Weights of a small sound classifier: activation silu, widths [64, 128, 256].
Rows from block 7, named by matrix and row number. Rows with one number belong to one attention dimension. Each number is 500 + 40 x the weight over the matrix's rms, rounded and kept within 0 to 999. All counts start at 0. Numbers have three digits each.
# v: window attention value (model.blocks.7.attn.v.weight, 256x256), inputs 192-255
# proj: window attention output (model.blocks.7.attn.proj.weight, 256x256, transposed), outputs 192-255
v.82:484510500501500502498501500500500500500500499445500500504502501496500499502514501501500500500500499499502498500500500499482499501500500499500500499512500499520499500503502500500498499499500500
proj.82:518500500501500486500512501500500500500500499500501501500501500500500499501501507500500500499501500499502495500501499501500500500500500500484501500500500502500500500500500490499501500500500500
v.83:548465487440498518468475517434488503496499560502499486493503496438489512479538558480505492495500533500367484512502503501472497501397481500488429475505512535501498499440500519629499507501489494
proj.83:425505489506439499688560494496514482511509476492506519478505513526517510484513473488479498507483479412486515542499516546517540499500482504493494557526423393445551501487502497427471533545403551
v.84:526469501502498520502501493465502501494497517503500467496479496514494516456505502495500500499500558516425481503500501501496497502512487502503484471520544486499500498476502529526510492500487494
proj.84:461520500490501507554504531513515495514493492505498500506498555511506496493477482498504498542492482483490522517500506492504503503478497501502499537454488467488533495496506505498491497502464510
v.85:500500500497496500515500509479497498498500427500499500501499499501495507498486500502497500436500503500500527503500444500497500499503501513500496502496500488501506497502499501506500497501499500
proj.85:485493500497500497499518502498503499500501502507496498500509498496500504504506501500500535502500498500501508499499511498499500500496499506504500491501500501511498500502496500502500500500500499
v.86:499502520503497497519541488502509500495501498502502504493504500531500499566501496431503502471510499491501502500502495502540447496503502509499500489492511422499481503499499510501497493501501501
proj.86:497486500497499506505502528500511501500500492519500500535496505518506488516482498500498496560502532580505500490500496500501467500499500520515506497502512503523520486504505509525507486500489506
v.87:494495505510489461572535502504466500506509501495489497503488535486477534491460498504501498503505500492466490488498502503517527493482514483481493514498440531499526426501464502509513432505500482
proj.87:434523500462501484499411433502496514506483506502479505501513511492501516498553514505499518465502505505485560497499493508493438497469502478496499496491500454470477499467500529499469512561498512
v.88:489576513509504489548524493555510491507503470500509509505537502500506530522481391491502502495502490455532520497499497502556502497483506542489552515493488505500500495587501489319542493501503507
proj.88:536496510487503497464472496496503493445496511517478492515495467503497451519515524506502499483518520524531498479497456509492422511471508500509500454501543534546452462500491509591521443500649464
v.89:568481416454508593304382501456502506500480530485500496519438451477505467431545500585520483625484505640495417504510523512457505525542500477527436498509503471514509644409502500498480585453508541
proj.89:502528523538495501525519535525497473541559504397543497493500567502459472491378491506508489538486402426411489507501486524516739491494500471415528654501457549501595513522390455483489519498488450
v.90:501502507503495499512541492502503505500502510499508502493470501511503522494470498495505499500503496500478510498497501506500504500498514505500499504489502508484543499487476507494511480501516502
proj.90:500497504474500503503460504519504504501496505500475501532551502506514506499497503510505498505503496510493502498500437506495481495456508503491500516524504500499511490501501501559501502501487497
v.91:495446518507471571551515491491472513499548542501500418494499522523471548490500437452485525579506546492412447483403503504502503497471491501485513498506491481478529410518498485512532489502447473
proj.91:454562501423502500483413459508500506515487508500457505502520512501613503495534502495500514443492496445478561502494496499491388489443497512523499506486503457479499497408599500484484505579470590
v.92:494500496425501522497489512464495504470502529500500491499489508510488507490499500498575482509501500499463495572507499494463493485495511501490498502502512485501511511487500519559487500506465499
proj.92:423484501532502494525503512497499500513520463499525519482524571488504512500532496492466498511509475494474530497508497508514505504469495504511499546551479499497486489501518466483468507494500521
v.93:449489512544489497532589494504485499499503501499509480504498500511500521467459436499466516502503507497499450481488535505509512497499497517494540502505494503496504446514500493500530476501510496
proj.93:494518506449504506490344501510519502516417503507419495531499505490560499497530511507520509501501512489499561501499488485479393480464529502499498502452513498499504497474498500534500505500472499
v.94:533368473470493503465458509481469519496500505492514493503466507454499503435504510648498502570483503609489468488492512579454556515508489477503485517503489514465540491498494464503498519490510490
proj.94:505571497477500512500478476509496500508498546453495500489509515499487506443499502502536512500467431422462511532494508498489581397465502476464500556501452486443484635485488472445482545558435488
v.95:464517509508503475509501501541501489502506468502501517504537506501508487557496457496485519473501496467569509492500494466524452500490510509501547507501501498500501500545511487470495501499507520
proj.95:534498509508505493465509532522498504489514499499493499495500495503492501526519515499497502491522546511513482487503496505502489510532499496516503459487540548519493499505499503505517504485579497
v.96:567507498501494487501501458497499505498503522513501496494505512488494502489505539499501496503500492496488447552522501510497482500487499506498475496497501473500499494502497503489492497495491499
proj.96:493501492460509491502522497501568488495515497487485533504500511500515511508504499491487508521490489469507524504498498498503504504477507501561499506521503500507502513492510482448467519499492521
v.97:496516475422499502484475521545502499503488491489457501496529506503512501516548505500512498498499490515515523527521510507506489497481502531497512504499471552510494507512495519460496549501481512
proj.97:520476508504508477567590449495500500517511494501503542480501550466483535507534488500472527485495499491503525524509531527499527493484505492520453504502504486501511522498500474423446504505510507
v.98:479495479641501476615510484510504504502498506502509485502490486471502488484494500512493546486488340526499479491499532505502473523567497549527511510479500483488530501496497499446506482491532503
proj.98:515496481486513614491467502549478508504438492500482534509448499554540443504442515511505496434496505555544467491482476498443570513500487445474524506465545486499516497524503503515592470502475519
v.99:501508500468500500498501500500499500499500501499500501485498500501500500500497499496503499501499502498497510501501473498500500500500478511499498502505500504500501500500500499498497501500499500
proj.99:500499502501500499508493497482502496499519500500498507500500500500500507500501500501499501502501501496499502501501505500502493499498507519500504499499499509503501500497483499494499508507500500
v.100:493476580478503499498499565469493500499508502503476507502491500525499569487447481452480408502525582372488519456468459482502522502501504528490506497526527517500508426463517522626491509503501499
proj.100:458513519524492516451415547489438484473555517513527448501504473507473526458518506503519517509538530480494492499522509487504438499512470535499518476486505529497532435502493540566507533499543470
v.101:493454532506499506505558495482507503532515498506520505509493480516482505485461466473493500513509584386487511460477496472564559429515502417498498502511523457469494513490534479526519500512501485
proj.101:488512501489487538470394556498500499483492521520493429524514440525498493490479502513540475529540517544486490478520476477488464502511407505482506494497506523500487484518507562620540507500485483
v.102:470490498522500500597532489574526520517501495496539505511510499496501496469466320504425506505497453509501524475485562501502525497507496491506523575548486503470541516499506426400516500507495504
proj.102:568492506466498601497408502499466462492422509536445481508436479519482490509482492519503496442511518567498404493499406500346499496505492416433544468460530498506516501517507660570539485505456473
v.103:417500472508499516492493538541521521522453442486500497509611477462531490507520460541425504505490466527567532513505583506475520489576492489527514532468449467463501655543495483467498543503512590
proj.103:671379562492440518566536496501495524558348565513479446500404585598481500502502492522497487386544525663502511501510453576498541463464495448477456520491523501500496502513470495562525512504456444
v.104:470577458495512501469350521554485503505428456487491505514513489493567491506514490600519509497486449590575527515531545502491503507607501562538513535470460512504500544519497496471461542499522524
proj.104:613451560530495498567578484499493513544472498525501510496484564464473498514518488508505506450483494509511513521502491529485536468501512449499490510475493472499510510509487466455499472487508396
v.105:455501489500500501471471629520500497519468434468489497498574496469527495515586508534499501500459478518535525526514526516482507496532456500519505501468479501499498542520491492491488546493505518
proj.105:569433628518491504571594481500501518540393543500508482493443574541487536500508470503480513486509572591502515516526508643530565478454492477449445521492502474500473512505442447506490526450494425
v.106:462509499495515499533498489571507517500505502497507505501529523483502504516525484500504500503503432507501532499500519506501499497447497502502502519488494529469501489540500508468506500503482516
proj.106:541524499446508490507490410506472457404512494492454515483474505497470539508506498509445511456495522499493481508513474505503496496504500490489536476508522529515534498500521481473458505492492515
v.107:482499471511506497497498578510502523515449467488499496501606479457543482491565493648485501499472417561530524501538555505469520497653473496533510525470458505492516555506494481470499529495526528
proj.107:664413555494491572564524493506499529544306561513479436500387552655457500502501481525541504456562544571509495508509487534455546484438477423484466510478518493511504523516454487532540504440465411
v.108:500464504501499499396513518481499509525372455489487494496499454496520499491524502503499487499500497500509525519507515500498538490516421423511488470499498398435499602504513500593500520499498500
proj.108:508453531491505518545489526501501502515461515499499456499485509499492533500508471514491501512533529537500521499540506529502557499469467498499475515500504518501498500507502499566496551439477494
v.109:554522499543503499505499500497459430456498494506494498500452497503505499473372503506510498470499494500385439498498488496515419520530528540515503490494504529601499472474495505517476457487544494
proj.109:493501499535499501452530499499484544498477478513528513511587498472505399544503559494519492509460418470501499489477512500495503503507499492503490503464488423455513500506490507502534459506528492
v.110:508496497594505517470501523475469472500526499494491498507497457524491501497471493526483503501503535448498479501500498389501502510620579499544513491497515475533505518494538472570479498432520498
proj.110:509430500532495541373510608522454544502464512502541460532493500496525369496500531482541424506501432559493499499492503507496535500501490457494493527449497502469493438539449535589616476487557491
v.111:509495524450496489510532498498507500495517536506502502486500511510488508504494531433505495505509554484475503499505464551501486488448491507470487488524513505496492462498450579501499491502490481
proj.111:444589460480508444496470498493538476476570497498493503498511475512504535498500500485499502559501497452499498501496526481506467504493503572522500499535502509523499504479526498469420527507497506
v.112:509503498454491500489494500501509495493497501503499498496504489498497509502500438496504501486501504502515498514501496508498491501504502546504479488501502495510495514501496510499500524480511476
proj.112:495501500497502504491499502496493497495485487501501503501499507512501498520497533499509500471553502580486501500516501517516549501497503501499514516464497516510505487490500509512494493500480502
v.113:422501485498502468499488477512559501500502503505499487500510485493499489524531359463493502495502500501526501501500504519500488515447450511479450498498505488502499522510502499490504553499517504
proj.113:518418498488500501496502483499501444489488489526496511499492502511555502512493527490506497449602535571504503512506496494517481510501540578533478506481546499506500499481501527547500450490489525
v.114:394496493539531462517495479519533572504518505506504501497535508458508468521562490487478504586493475493502504499495587564511498514478479514525510500461491499486532503503511478477512511500507549
proj.114:566518488461500526516511484470490466510506501473509501506436505543513498501496499447511486342485533500526479506461435467507501495517528499481500513511520412501519511466512493488513487499499521
v.115:635485531500499523509527495496499504517494503485500506488476506523503586470488518501510493504501500500426503486501495474507516482522509448500499510514497514494462480492497507508501466513469487
proj.115:470499510503497500500488544517517522501503544490489480501513491492435498467492460537500500765477472496486442497511504468490428504494476496491491495507464526493489495522492496499505530490526487
v.116:448513503548501483484492533453365493486468521506500453558317492500590447505463445501510500545487505472403506480487435502486563539503469532491477512572458499449591459489498496572468602475518556
proj.116:483450477471506495529488397487533475531373498507380515432529550482557552533566652507519493459505485408440640646501534500485578470430540501477523489532494499489546533510547551493498478559296498
v.117:478487502501496431504470523469341589492585501501511505516501559478500502507500512641489528505498450534467506384489496528502505494503511513501505553491495527394555352495499481543499493500502558
proj.117:472577475500500500496491480505522488508553509448490501486494503484495503500518512455478498286477291333504567513385485545471601495501503473474536502531506499491500573506506493398552527541435500
v.118:540499455342459538472505501441505521491500400500500500479500497516491541524497502495576501390514466651532497501497300438451485459619526505537443443530504529569415541498494567500499505502569424
proj.118:437546508635529478431503532640437572492515423434504502505508517511499412509497489530337552499492479510479521435500498591552573641511385506543512490424482652528399474543502442510485580457557503
v.119:579602530572439581500509497501491339428499522503505505477509501501502561491501564500506497509498498374444417530590582501496514499500512484495543385430499434487504504502499494500500473500498553
proj.119:520460513394484556538501506473522501503511525500515508502506490535434489464492480513573440718449517596500342505548478369491399357508513474444522496552445357492570477418495499522478505577487498
v.120:484494504513498502502499593484494626504521493497503510511499499495459515573509504706498505527537431628494503387500511504493502499646511488502520536332495499463504383501486419512500500500500501
proj.120:504604487525506479489501504505497496562578566351500472502467502488376508543475495475513495391424472286519525501307490507444672491506499355410622540508514577497518507547472442405611516500518342
v.121:470522478484519508506481488495489501511513472502507501499673520499497486518559547500488503507488488493530482540551582500500496504441487496545520515405498475500495500511511477457498504501489593
proj.121:569509486565494504521541438496471457503570486503565521504500525510443458499441455376477514391485535478535497513487486502506466502555490500527515498517502347515501516444512499474476496514529549
v.122:464466502500506489507501486552655550511537498500499500485530413495461514507545493530485505511541494668505500479513528515505395555608492462501500496403518499500390514515495501497530499511497461
proj.122:539542501517500492445503522511476500503589530423523373541476486507431494502424456488507490489496507490559491455451492500509545519501501491486500545504527559506500470577461437511523500435647446
v.123:497501495500509493498499457539557392509487519502493489494528478512500429497500460336500452500501568304525498669502541502511497511387470499500511496533508496525490546511529502499499520500489484
proj.123:610370556482489517515501490497502493483419496711476505536513490506653500500501430509500474620616638662495463504637516438515297501489509599557372485473501359505494470475499571604475419496504541
v.124:491506505517506496500546495539539471513499495498499500496502506497503503514518490502498500510506477537504504495523514507507502504506503471500530503461501457531500511549496516500502503501489505
proj.124:601477501503502505502531488479470528534496548498535498599464501527484471505483475493566501543488565504610483455488492489506515504500502502489501527504518477498502428502497467525486501500573482
v.125:413497489538536474548503463563500508513554535502518506496667536463501475506534501508393503536488493477482501497487599522509502511390488493509521517390492496478533448500510458498518461504470545
proj.125:530544488458487515522501473483499460498541513491505501517453502523513501487493454435501498334469519501548472509459438469489414485518504500503492499528507407501500529450513490445538497500516518
v.126:712498534503489548500519505498502413427505491485501543481493459504492588482499721616520497499501487520485440496584518487501504477621584360527500497433499462497462498498488497471503365505553487
proj.126:500572539511503509503480573501496530457648528419494474514518499515327454443454346521502503714301466481495311410433492476484502439516469442410528549543351508503492488505444360497510548494562372
v.127:495408453247523480484495406425486656540552386501503500495509550467495502501499500499500529482501437631504515296328320497500495485498507521439446507529500665503477484471518501504495508511502497
proj.127:333608489684514428437497505611493499491595406417494511404497513491514496523536509491319623211551310453490617495481510721530522767486397496581497459343510652549400614559533500422580624484499515
v.128:483539500503501503487498500501481491504501501499503500503500490501499470508499499502500500518500501501499498500499511505496503502509505501500543505500503489491512499509501498503500501479499506
proj.128:497499494495498500494498499505500500503510499477500502502494502501501497476498501495500499497566500504504500514499493494500498501500499499499495510503497502500495502496499499500498504480500462
v.129:648374505419500499503500426491500492602510507500517503500471544427500502450523499459500493597511503491494558507502501655503659499332496446372492588589499497270542507484501519496490499501480499
proj.129:419470504500500501473545602506500500499295618632548503497515494505540503517493448501582507540488501501573486455502522485502533503559475530505500501550560493503566399500500532682497497667515498
v.130:500592539504501564535571500383498483470496592509516501504368500791512461534457489255516386493493574299338462528471478463525487502453487724484516472655499469504576427493517650532508500508484511
proj.130:603491445611508635501497422505398512617461664489724465460481613532436462245505392495582498586587496491515496640507578529505465466352500437532495691512624501440561496493529534516516519591500567
v.131:737470506498511500512502478478496501496499532500516518503409573460504504388545500492501465516502501502439503502496466635505508501435458423496493505508499503359527497426492530487501499497499500
proj.131:342475494449482504459514616491520494500351539506527497482544486527499559499499474500576513557506513466561474463531520495510525500559344539504511498563548484499467437495506540528425573700501501
v.132:498509500493502500485500500501500506503502500499499501502500483501497499508499498500502500510500500500504500500499514446499507490502504498499502506517501494499503500504500494500508501501500500
proj.132:504499499502499500498488499503488501499497498501498498501453501500495498481499499497500502497495501505503502515500495499500494501501498499499495510477497507501503512498498499500500505495481499
v.133:317516475535500504485502605506500502386495420471505462511529437501510499575505495622538502425480442656530480484483491309499468498704500504652476450313500505761444500523500485479571486508521500
proj.133:601567491492500497606504360464506466501628332476437540500580505471499498545521593507347544465372494489406522515499476504501499563475503493486514503483351500484463589512532450346447434306416531
v.134:525397501468499500556501370489508483606500497507492503499477515531500497504500468420503500501501512428504510516500501498506533499386502496400534551645499474415592511523508511498501500506454490
proj.134:484460508587526513480561540540452525494349566512573501497443507514533498510490390501616508519501512518609498496497560494501524507527498507536485602503603486512651412502489601716515498592539497
v.135:588490525381485500533501386486521499634500507503521503498466589522504498484453436321499478509503523362491571520500501574517520500249499495295499628775500479242567506506506524497489501504459500
proj.135:453417502559538563446555564527438519499309636526629471484399546514531494500488385494720499562570475513602485486501572485503515501528492514543491552509736500515643382499492582806557504654559496
v.136:516509503474499488494485504502504500501501509502495499499625492445489507498493529532454514503504501454492511501538522516463497500501505509493499499495501516500488511501488471514496504492499499
proj.136:498500499477506495474479522521505514497590503499505477522487420480488493491498550494505492476513531529496505511481422495462492493502511465477478436492499534500453514489460471443531502483527439
v.137:498570499515499504500495512494497495484501499499500500506560487508495499516471523496441495499499504369498483526508530501502499503511509546502521486500504493505506497512498478522500502437500501
proj.137:504497502499506505468483501518475581488563526499504495502436500500403471378489527496537483532695467522496502549493485489501394485493556430497456500499501600487493503495484498502567508501522424
v.138:504480503566499498526406501501510510494479516498507493500494496473508508471560495529487537512507501601472490496501498521499489503511491505526498467390500506495503455496444502496510499495501503
proj.138:437510460390406474484460489500539465512507491484475500501528469487495528490503549495443491498507501488501490441509461468516491498487494499452554494534492499496393518470537497425465486502516521
v.139:489473499346506485519502443545508499588499453501481500493468526509505495520455415485551479489497499499550544499402490480528504485433503458399486607599496505494501501511509506497491501536445435
proj.139:518500535617528486524591526524458501488386504531533503498482523506567503579500387485478517457467524498537510499487562520480540504506467521552485501459550444540738435536474503619499489485507502
v.140:385624511500499510500501512498498424492501494505498500485597493603491393596351494426432464447496503296502492595503517436497490500477596576500515490588501491569484501526541494523500500502492501
proj.140:580500508631522506504498483518436574487548514498553497449453565500469417409572500495510489499562474516482515605486567516478467439399615421556422520418507570506549497497476499510597504499510488
v.141:473507499463498483480492501507500489521568498500480500476610500481487501508431520505444531491501500412516501499511520504461501499489520505478505502512501510503485505547498412519484501498495495
proj.141:495388515538513494494504543551468592474575496502500498515459499485494476504541504501508489489513486553488505512466476499478503501423568457497473439476504616507550489500445441530562504475523434
v.142:544355503499499494517500492502503502522499505500499500497493513418501518455595485499500502501586500533498546490499501540498531499478490414493481516502499506352498501512500511496500500501499499
proj.142:455487498482499500505524546494506489501459500500505503499532493500635547582429493504487501508460510489523486411503504488512517501547446525481524499538499489500483483505510500502436491522504503
v.143:368602489604500499486495705565495486395498475490486488500535334501500500601483502576502507440447439605597474487505498365499349500778509532730502436326500518763343496498497476502511469497533500
proj.143:559615501487501487589459417479517497484769326481372500500595501489451501527538566504356505442484494494417520578498473519494488500468544476489502453479293504492424599503501411247500499224382497
v.144:482495504521486552517499511482496482496505547504511475499503500509425508492502459507496519505503503495452501500490504507501486504601504519503498489500502518500497522500504498528476496491522490
proj.144:498521501496502484486517515509512501493597464484493494509501539504472500493503501516499498497492467550497533492484460489508509506480519482500502497501491526520485495491500484498511496494506499
v.145:497499504501514464508500501497500503502500433494503538470521506500502498500499536500484500509497498487487529506531500506497501500428500479490488500504498504490499464473458500489503502500485501
proj.145:474459498492492516501485484465481481498482517515500496498498519493472498487501490495504496501528534475480503502515528501500499495487501507484499488503503493499510517485491511511494503502491478
v.146:503500496476542504468505502512500502502497485501475500590446493507501492490497501498545451496498498623520500494495499445500504501535497473534510505484523497530487573487580520529479501508523504
proj.146:504531499534506491520493496527521539508495494500517536488498536509527500547501505510491514518404481520513493512500502527496476505556504523528499531483459508474506439512496495488491502506533507
v.147:475489499503499504504499505501499499498501485499499492502503485508494501512508494507505506478503504515514498500483502487500503460537505480501514500476497499506492499514497470508521499502502492
proj.147:534515487489501507488500503504507504499498483483500509495490483491520494484493501523499501510489457534502505499483453504500510502530527495501521503498496525499474519511503492480502520499510499
v.148:463488502510484500583498498491506510533506535496525501486557499506498530508495498497462508537504510418447548505519494515474488504466502495459468501538502501429510360508500512508499501497448513
proj.148:494444501498499498470500515503486482502491503500474475503502520496459494491502498489518488511521496503434500404495490490504522445475519488480470490530460488513498500481497500546509497501496484
v.149:505507512503490493517503502496497488486502488504507494501465501498485516515502494484509509479499502493507503501500473507516522498500515503495509506504492503538512471500491493504498500498506476
proj.149:515503500486500507501507514496501498487537483487515508499505480514503501499498505506485506502507486502494491500484488488518498495505516497513520473494504594523467506500502488496517499504503500
v.150:525500499495503480497519500503501500503498484498498513501498503496507492493491537499499491501494448497502501497513498501500505501497496495497496502501499500498499501492490502453502503500500502
proj.150:487482499509493514517483476479483495498483519513521503498521514500488501488501496499492509508581543444507507516529564513499491500499473519504502492525501462483531502500492516501516507499485499
v.151:505475498499502501499503509501498512489498475500497498508460490499499498501499507504515500471498498518512483494499492494506511466547556491502520500463498502524493503494493495503503498502523496
proj.151:517508500497500511501490495496509507496512494495511518494497491500503499497498513518494507510492482510499499515483504513495500499524523502507503509494498558492503500504496491472502501501490499
v.152:469497500501568499521490506499496504572498495498492501505496495505501501505500502506523469497501501517501530499573500497493469501507501500503482538484505500499465491503500500512499503500475502
proj.152:504490501501502500498427492502510509500482495504502515488475511498523490495500501521509500562498484547435501476478489504514528497550533501488493519495508502504500496479479502519502497511507500
v.153:507536505521499429499538482499508554504505511499496523472497527511501496522468570503410477536508488493438516489578483525500452525484503488500495499559513493427521442477502546481477472498484524
proj.153:400350545472499493516491499500487565511442591542467481454501521489500520506503500502516489556591529472496459435504555533482572498478489511458482497498542492426551471508452508547512498513483411
v.154:504500500501497500501500498500500499500501500474503500500503500499499501501500500500488500499500501495499486502501500503500500500495501502500500499504499500501499499499500499501498500487490519
proj.154:500501500498502499496501500502502497499514491498530495501500498500500501500500499498500500488499501501499507484499488495499505500489499497499499489503500530507491500500531498499501500500496500
v.155:446485494590482567514504563431492463442537640484523459516561457498379518498577371488458574500522535421433489554477581479457460487536505558513500419487493513556436499513519486618517494498509501
proj.155:543558444628504471519643509491514486554712325414561476525546592461443486511550500489482478393494389514518634498510466484555484500469499468500502497494482500561423503496591489497494494455519592
v.156:529532508509483500502510486503502503511501502494501529488535517492519497505487634503468499518497495455482495500532500554504495501459500504493499508530476462468509455494483502422497502497489506
proj.156:464432519502486510505488475470485494503405581535503468500503501498469605496501486465506490501591553439482492504521548505477507488470480511475474490518522453418514500499462513515528501507483437
v.157:505503494493530505444479497529505512509499501498479510503503499504502495475497510519507465512506497520510499496512524491500491505505490487519500502494514498502489556482512541499478511505499524
proj.157:486500504522498491523497480501510530518454520524510502499496514503503502507497508493505501502494515498511496503517528506495456504531485523495489540503499476472514464497490506504484500511502501
v.158:452500499505501499500472503490496525517502516501495492493502492509500511513493477502490467497504515499499526502503514499477491506501506509502471499498514487489510482513510500539497503496499508
proj.158:497486497457510499486431513506485505516493494513464503495468536499535482463502501551551490590494478529501504440460431494535545461495544491491498502500502506514499478481511500550489512515506498
v.159:515506478510470570521521498499505486376502534502560488491510502486452491497505437497496574504500499480498460503459507502497498496514500529527523469506477506530500524511502494453527488498607492
proj.159:498529465570500492500504516509512478558530465490532444520537461488490514608612498463481478332516509448605544621523501488498464558462404483498486491496506448501487514559551498476501437461503608
v.160:477488497498498487493492547500502518410499529481470480639329446457503514469499495589498503563482499571453499421460527497479506505658464498534489489467473502500542519498486468533515505497614522
proj.160:490493499504513566521392530528486544547473433499663582485522553517540509359514488520455487436472560390548462503512534505491418492457497592516581554490489500498438433517546481497476552505547541
v.161:517496500501499500502501508490500499500501500500501500500502502499499500500501497500500500500500501500444500494501500500501499500500502500500502500501500502501500500505502500502499499500528499
proj.161:492500501503499499502504499500501500501498498502514502500499502498499499500499499500499502492499498473499505501500498502500500500500501502500499504499499500500500490500499499498500501500500499
v.162:437521501515506495450504498561529498509507455459506505543887482497497482590500472535460555504498496484706543496502524499499508486510522487504556526480485494506471556635500338483506493499531507
proj.162:559538545584444479522606468502454508501511532491511499513384535523493494514395513497495520502493531499406652509497279515607529481473500560504480503494493556516616385391429453523498453492502508
v.163:414504494551488514492499452516493516537549539505477497520566515501449469513445487514484521497500496477530484489502542531500513498490497496499530523518499459457546499602503494517498473508512517
proj.163:498539499476505507474546500453517515446500510431522509501420488489503497478476504515470548516418512539457518501471499424525485507577480537526491475504483531504526500431501420496453499466532525
v.164:461513489502499500479496480501514502500513513488504498503525499497483487498500513510512499508501501500492498500503509503470503499506501499500501500495497500499503514499496470501501471496541499
proj.164:514501506500499504501510509504507512529472498475513500493480506513514495477499527500489501492497498520473578504496473500505576492487506500503499549491504535508517484500487488512510493495498502
v.165:520501500451499502490488501495507499498489499499501499497450488503507500502524497484510501505500504502503499503499500500497486500502493503502497478494501465465491526476500512500500513498486498
proj.165:534449502496495491485443495509507500531494496505490498510513500497508469511510504501504493498515492500521454478504497522502499498478502503453499502498496501500434500517497523506503505501494492
v.166:502472501495498523509452540488493514481482638488451480569311475473513525431502485498497502564491508552442495486484523504475503513636392502517478400439500425463592519474499502621500508498514517
proj.166:455485487434507569523321531521498536518479464500570561494523515570571555436533487526482495417476586448583396436529518498485343499500491559499560500497486501496409441526582497499473578507536524
v.167:443501527510509500449502507543502467588503413487502520559696391541502486595491368510465571502501618478760549507487488461507558468501519497499528518495508495540489504608508420496517518498490506
proj.167:616527623649417431510672492501479509480517510543491492501402504565469498557464564475504510472537519475449556533533400561596508465440501617502501478495500509509566436415395494505504459497505492
v.168:342518490620505474404497525735522483513541342479492505559770476476450454651456458593474523476502458499953538494516546489519503483517561488506541558451458600657423523717498379438503502482614483
proj.168:624554554617499453566811452487381514542498506495516519482452548522495357520287532485502508546503503480327653624502501518619693475447496549524492562475479528470770444381435433496499378502470544
v.169:637468554463498526615500499394421460498451651498504497486384506626562625480510475410496507616500634450316495506482435510501511501477429514460494494522535433364559436442515546610500510535366601
proj.169:372481467433472497431340506514601495381567502508494467523519444488476626521627453506498511428548528554576395463509500490455273510546494502488496420518499495579405508510538554508491593497577421
v.170:508499493483500491396478513500513501419497490493502500496431482471513505500548507504510502520500491549504507500497500500441497500507507498511488477481500517500494510501484498491495513497574490
proj.170:498461515519491488501427505508501502523497494504498499504504507498498501503499503508527497475519492443502496500510498517494506492433505505476500530490497504505495479516552515505515499511476487
v.171:633471481448494506577500365395496526492496688512498495444220653496501532333549565458520404500497510517065429500496516517488485546494454502501434412572500501415563462333500654525498478513455495
proj.171:365440437365528636470133565508570499504467490493487506502624470478541555434597491532509478495469476536656322430467500457372445518551513454461510501513507487481296533602620529448501562502501497
v.172:426503502519501494491501539516493488494501465501495429515511506491496496499472459515494496490500495499522590499504500451500522487501504498504505508435498502510501499502485468504500520496518503
proj.172:501509500506500516511548501497486532497499503497523496495498502522496498487485489504500499515516501500495498502500510499492499499497495499514499502499500514502500503500487499500501500499500505
v.173:464503500518500489489489527501485497500512501498489487504410527499424500500462497502500485499502476496502508502501522498499496500497501510521487501490500501511500497503499498512498501497504502
proj.173:486497500497504500502504492498482512475500502504498500499505488497502494516505499496498500537502500506486497492493543488500480504502482452520499452502502498489491519491509499499494513501490512
v.174:580491496450499495501510483466538504498499492485577505446469497501531514460594566494500502522477504506409481500496499501491481517500503499498488476504501499494468499368501505437500506499487489
proj.174:512452488511492494501452508526514435529477494499462506501501505497514514503498531502510479464523485504543501514502507535479552492482524452429510518499514476492496493564499542490530498636465475
v.175:499499500496501500493496499500500501501500500499498501500500497499500499499530500501500500500499499487501500499499500500500500500500499498500501501499500499499500501498501499481499502500499501
proj.175:501501500501498499500506499500500500500501500500499505500499500500499500500498500501499501500496493500500498499501502502500504500502498501499500497500497503502500500500499500498499500499499498
v.176:536465494497498501499522499492498488486621464454505500499525498501486541483502502508468515491496501506495470467486499478516504502522505463505508470518488483518441533491523492498504495498502455
proj.176:499558498499498504499464501496495455500447500480449474502498502493503438481505496502623501526485421491495515507487481499500500494499489499511490546513487550501497521482521523439518502487493499
v.177:499500504500500498494490501499502505512460503498481494498495499510501502506500500496508492501505513500503501500500500502500500502499493511498486501498507500498466514499479512503491498498500496
proj.177:492495493494499503500500494498504497498513500502499501497500491501500504498506519500491501486501499499510514493529505501501501500499496500499502474501487493499497513504504503497501501501496500
v.178:637500603610497501707599540488484449501422511526495500484518635559541509529500480420463484443524516424304533501505378500541463496420496502482573465535512520509466400459501607637500427524336497
proj.178:512518449332492511489487488498501467414672408545502581485511472483496552527490632504470500454503475557476499474514437446508495498627564550501538391534327659509439520496467505486400518494503498
v.179:497500500481500500497500500500500500501500500500500500500502500500500500500500500500499500500500500499500501500500500500500500500498500502499500500500500501500499478500500500458500501500500500
proj.179:501500500500500500500500500500500500499500500500500499501500496500500508501500500500500500500501500500500500500500499500500500500500500500500500499500501500500500500500500500501485499499500500